config.toml
arch = "conformer"
model = "audio frame classifier"
dataset = "babble in 24 made-up languages, each with its own sounds, syllables and stress or tones, from a formant synthesiser"
train_examples = 39062
input = "waveform_16khz"
num_classes = 63
output_stride = 2
norm = "layernorm"
activation = "star_relu"
mlp_ratio = 4
head_dim = 16
fused_qkv = true
qk_norm = false
layer_scale_init = 1.0
inner_norm = false
moe = "top_k"
drop_path = 0.1
num_experts = 8
moe_every = 1
expert_mlp_ratio = 1
experts_per_token = 2
shared_expert = false
wave_strides = [5, 2, 2, 2, 2, 2]
subsampling = 2
layers = 12
width = 192
positions = "learned"
kernel_size = 9
residual_init = "none"
optimizer = "muon"
muon_scale = "match_rms_adamw"
lr = 0.0021
momentum = 0.9
nesterov = false
orthogonalizer = "newton_schulz_5"
adamw_lr_other_params = 0.0021
grad_clip = 1.0
ema_decay = 0.999
steps = 6900
batch_size = 128
epochs = 22.6
lr_schedule = "constant"
warmup_steps = 340
weight_decay = 0.0
adamw_weight_decay_other_params = 0
Rows from block 6 of a small audio frame classifier, named by matrix and row number. Rows with one number within an expert belong to one neuron, the router's apart. Each number is 128 + 24 x the weight over its row's rms, rounded and kept within 0 to 255. All counts start at 0. Numbers have three digits each.
Before each expert's rows are labels from the 100 clips, of 14976, where the router gives the expert most weight on average: "top examples" is what is common among them; "lies over" is the class under the peak. Only what is clearly more common there than usual is listed. The data: babble in 24 made-up languages, each with its own sounds, syllables and stress or tones, from a formant synthesiser.
# router: router (model.blocks.6.mlp.router.weight, 8x192, trained with AdamW), inputs 0-191
# up: expert up (model.blocks.6.mlp.up, 8x192x192), inputs 0-191
# down: expert down (model.blocks.6.mlp.down, 8x192x192, transposed), outputs 0-191

# expert 1
top examples: /ə/; /x/; /u/; /ø/
lies over: /ɣ/
router.1:179122155128143082136154125135099093140165143081167120114143121160143122126149117135119143132132117104152128150139134108143143157086129099102139140106168130139142092110154112148134130129121138106093146136182126139108142131124086135124136078094123106119129180098093144077071174096134139166184128125126111153156151088128132148095123137144168077076100110116107107128120104092132179136159122133158105129158142136133142124091161158106108081133108142106149167156122084145130100097101130128151122152106124093132121132156110109134119165109142140124115126129106118107158137094113173135
up.0:130154124133118128104175118146143147109145133138091118139116153125138120134108098150120120114142151150111119134128144107132109158120111126100130112140159169130128128145134184115102117132099082108121119074104145088156168182127100107152095163120110154120096192126167125137160143147127136126160122119114119155166125139095138119125112128110108139114126099194141122096136133131131112079096139116158167125102122131143123088175101139083142143175096112114130139144150151127206116115118129111107149098091101171152094132151136150085113130082137145113092133153116121155073128095141149103
down.0:119187081085108221162081153088109071124113134094151147169112145116148119137136143135123137139158159144111197101123138178088118114128122078132139122105107105140133154127102126093131149149158158137132121147166126111142106147129161145129077123119090103151161096145119108113132130130125094103168084138144145114137141100141143136146125161153111089159149103107148137156095123130112111145130116099133129148132116152150133162125092097110115116123118156152138107147142122128103136129112133073163092113129119122115173128103094147140104139134148114111168092118156129122138130126128136138
up.1:197117149145125121130112104107162145102147148134109097133112139135136119131123146182125160115094137106081136123121139130126096147121128132121142081131080167138097094147143127155094114105119148118094141151144111119137140109154115123124127155131117106104119132095169128107159114122167126090151122100141149133078158141079121109145150088160113152080093130137158137102126187132132151109139148150194099113141140156126167120121094128141111118112122108083132166091132092137122171143126132122140111116102133123118146146140157116128132145108168143095145177189113141073141148092119125078
down.1:143084128098144099130099111136168126098125135128097130114116134110135112140141147131109144136155076128092115112166111127115106112157131134156134115096114148154091135100147117067127124132110126124186103133118147147069113105109183104155121111186137103138181179123138114178084147155179133162127161107145129101182107095138156107080136157123133139107120137139137125136137101124152126121120127104092116132124109125154082122124105136127155129133103132168141128139212154169137143125155138148116106146119164122108152103134113103133105137139127118106164091145113140131110136141173160128

# expert 4
top examples: /ɛ̃/; /z/; /tʃ/; /dʒ/
lies over: /g/; /dʒ/
router.4:122163121137105117118081136121149058107129120110120147149135123123103105141167154106105108129112153101173148138125144171151132147122155169081172171090149178149132150111150130157095139114126108170091095171134122106145130200131084123106126126125138096116096166156152154108141099138100123128088135106131129125116132134105133124122099132091102129159132163135112091117139093151119116129156150126082113151142139175111134109101128160163131120136120122135117115133130169132154135093071155142145154140141133121147139137162103161121135100088156126122149139133158113148118201103123130140
up.0:104117125124153175133135140146127120088149131178139073146103117121131207122124119127107142130145157131124177123084142131130122115176157101108120133157113126135114143137153144080111116120130133121089122116119112128154151104110125124136113171146141129111151122123155154099127158126104093180081126142174096105112113135103167107148122130167085135129121135159161113091090106081168102132119154125131138118122097083127109139111123145138142163156103137124150148099104121120141123137154121074106094128129175120119137149076108122119160062161133112100178115141136129130164142170137119149
down.0:126085133120151141129118142100129135060106136095138091117184094083110119091111133090113128104092175113131140149090156156128099158134135123124082111156114109133108175102136149095133082156121108135142172133146137109178122138097107131132094132114169097129138142150132111111120151138083080145091117126124167143141157108162142121122141134112122138112133111094147126140134157158171121203137124160155160156149161091139120140114116118146127171150143143105143113132075146109116140155131111140129136130122145092133136129089106145140141099116116091118102159158121138113150104122180118105
up.1:113110123192124121123096129094155120083110140135114112138114102098131110113150124156147112137115131112134124147103109109113107127094105128139139138169130108116121152124136130111127112123135142072162118104112109137147130130101160139130170121126079132124101095150140077111121075149170156132146108105202120165146135146111173132102106170121160146192104117100109118152112105103154102167177127097136133110133170179143177129147117124127123111157122109076167148109128133126122159136129160128121161110110107105123098110133171118092085158125117118133155141134127137123149077125161151095
down.1:149115171119128156109149074112127102133134117123170101139175105132120131157099146139160121105106100123081119124131128135126159158085113156134138107185157126123148073118140085119143097152175115134162102122112101116109117120145116149151175130094124150123158128111159146106125143151120134106116126086135122126111156135138130113120158123122147117144161113158177142129110128107154126125132112098108116113080151114200128183142121102137175135133153120165134083148089101140146124151143120139168134112116109134153123092085175128102098146105116133147146087105137181119108116103088113101

# expert 0
top examples: /ɔ̃/; prosody: stress on first syllables; /h/
lies over: /ɔ̃/
router.0:142126148098127130153107105146093119129146162129108164160164127097104156109156134141128133119134140135091139085101103120101151137123163122125123088118190135100169161126120140131138158160116110106085149131120141141103096147107150128153112105151093170135113149092119140149125116159100133100144118125107137115099114127116104134134120091153093138122167145188115176131141148149128174162124118104117136087100143114131107119121143129134170131159144100145163141164075130149144076135122135150130121115149103142150175087126176067144143147126097135129152156070099121150097122144163086135
up.0:107120144131151134131110147122130148118090155136160134140163104144122137105118093146148155144103150180116108101124148139116123078142137127130106106207113136131132132171162142105112137086159051115111170139115113148111144129134128133135111142123093123107132144086126103126104152145144067144135147107097102086115128156133149135117173112170138117143153153112146132128132167114123134141144095114170143119130122115141116106094111161109129131176170181096122099155110116116141108129160123126130110095134123130115104156072126130119159123146183088080136117110128160103071100095113118147
down.0:152179140172122113132165137179143129124117112056120092157101123172144149087105123132136129139118119171114098113125117180130115148153167162120132126115186114119134103118143146067115108107129177158162119099137133101129140156096122162147135115151131140096120099154146161150109119127102112127153156131130110138168110136121121146154100136085117123119117102156123099145094109076152140138119090137147133159119138136143128125125156049103108178153097120114094118148137127140163140127106119136122123176125144123087157151127132101132151133111129145177099152079125126154135146134126144127
up.1:135167108093162128144131047136093139128106148123135140113079115130169129073106117110131131159114124151103158146120176115135127119176090141133158096126094129142146135116097121131153142150151102094154097122118137131132093085152106150104140153148153139095138068064106160081133152097119105153169118170121169159101119141133132135141148115149123114144088092096083122093144144144113115130165124116111125137094139126121087135116136175167140132123157146159097126128113133131112121114159140090126164156133112128124136123100160142150159136142134118127130095107170103128147149111113138155
down.1:125113129123147121161143138103113142103151109142111127130150138139175127165159144115095122159159108142123111121104132144129097171140132135150092169142098104093121108110059114104119102134149147145099122121116182086112117142119169155134108103133144115111144112113089152113137124150142119138142154142122158131088084105168117117128098090112146114135069080133134113103188144105145119112154154216142148133133135141142136135112112163104123097099110122083107137122152135161084141124107093157095105124094105159142099136131144127141143134151125136097132137162106144127068088132149128157

# expert 6
top examples: reverberation; /y/; /v/; /i/
lies over: /y/
router.6:134135181108103164122126090142179152124148138090115099145141097148129099144158120123126148178134160100123103148078114154131090125155128125140126115175146111128106152123106157160126132137144101100137136134124085095146120092131118146135148096133096130162118122102153123180173120117087139111095117141142131137110149120124132156169184110111192135073149068139121130133117096100194124145162141107113146101112151113103121131125112155122162106176116145142127088135112135101080127143163112128114131156122088110133120124111141146133151113145152138072132129168117110105123138104152128113
up.0:147109167147141139114124114102142131143064143122137105131128099129170138106154125115133107142135116124112154114150120085118116074092135132167156116123136133158141127166129150087122144156154104140152085081118104108118134094133110164159093125089144119163131141130120178116163127095095133151110122136121096129111131111153134121081117117132143121123138124128172160125119128104163130147100129109164129161127154111146141120105148126158105133201098076111140092188141099098159102154142142185123144123127122177134120122155139123105136062124160129145095154109107145085107164127127104145
down.0:177106116112091159097141089157094143144134165092125144111111168103148113133146135157144121092108123156105108195164148147178131141139152149109150149113112126148145119111149099141099153078137121138100118147128160158124134107076081086136104095176127167139129165170124112127117103104145115105133148135124158146140155126099128093096141128100096098129098090141077129118144137136116111134145125098126085137118139124129109126141106142148131105125105124116112118198140149121121176165099175095123185086147103137137106123127149125147119126128123124182136123089149111115137131124132143137
up.1:094122134097189127127108117118112110131124067132093149095118115124067112099140174133143139141153100122126153154098147121146158120164106087132130098132142089149126061205131135118133142186151138147111145102132120146179101116116134165102143128132169163115107138130168147156118151147093096175128140109142152089123150157170101151138119142114121149133117130123096128163124127146114116119138148155149076109124118130093097122133105132147112141132098134108117104088109152147112104112117137094104150100118132115151121171180125142089161138118124132166147125153155127126115123150156104115
down.1:129142133106117140154134111161130163119149113186130131129108114112112091135099140112097087144110129154144102150141159109112139118124144136126106150095156124128144176063129061101063133148114140128128125137139131095132106146140095140129147158097155141154094135127133188169148139126102138134097105161126093151176135106128129160081124156152125116109112114117153090106123092132087133136132145159150185147131123135166111161148115134157122152158196147113135079103101123117065134131113116135117142091149144129122110127117116083133132128131140112128107135141180105158130154124146153150

# expert 2
top examples: /aʊ/; prosody: stress on first syllables; /ɑ̃/; /ts/
lies over: /aʊ/
router.2:099139122105091118139158158092104115151137130130130142125122135080129124118096141134153150141114134135163186119133084086127087127124160100085133170122094115092142093095113107103080173090152114129124132137132151136098136142146113145166088158114134118126116089122131117102144164108139162162148126120129133134108101120155125090132123098107142172107169121085127157150112177092109143152125129121144157167161112098119122111160105132135138152117103144175121111118131137086143130144113148119180133121128132132083173188135121130094153128139101131181138169127090155121135085137147155128
up.0:121147165113137099157112116146150162103159124110137136084146113198145140067083130113152133087161163133105133148166124149136097123086123141121149172114160172107125121118099101116117129138150142149126132139120150137121157156156163120098122103115133090126151096130147119108126125128138111117185143107115118114100096186130159106097140207119115151072130095168101123132121130131137132128157146093154128122132122114124112169133142134123120075168131131095130093126161101093102147099116178135121119109128120102111113149129141124122129102103112146150059127137093110125122142139143108113
down.0:152123133102124109097126140105081152140129102089149115129131125143100128136146086116139134138132063080165126127106130167119118146119109116100114120118126089181121143159162170143127181178116082095076125151112133078119126129114110131173118104132142142134124139157131165159084129155111108169092136135106121072161112127117112133151104119153112106105141145112128131163150141068153148169133116150142154158129128103118111095110128121135112141119160178143135160133126136109122144158129161105197123135176131106125160082111108101119131146129069110116137135120131120137155123131144128122
up.1:163133113128167096155137140103099104102168168124084137102118156125130112164080141132108141134144128097118147137133143087071161101140157113089158132130138143100104131133125138159162134140136121141106129099150162099108135117075116095143133154128147153106110151135152153151119140083151103119174069125134114093123126113113092138099132077118104109095124128168138128111120091128101120135158154151100070113145138117122124110112139143147157156107074094156174103115119145136126127087089172143147151113125124110156142113113146154164113163138139169096091140117115114127174120153147137142
down.1:169155122115120161116131142175108079142077135131125135134155120111155127112129135131123097080171136125133171107082128119125125149175118147105119124135088128087178147123118142133122081150116146137145082141116120111163090157091130150144121078137123125169094147139095103145137070153129150083123125101101127124131156085132144164127142148146100086136120103122154108103150095142148141113142118111134127093074177146136126112088126105148121136091154128164167144155171122140137125168129136100121148157129127113114098108116140104100142122156156141112167143157137118091121116150096142168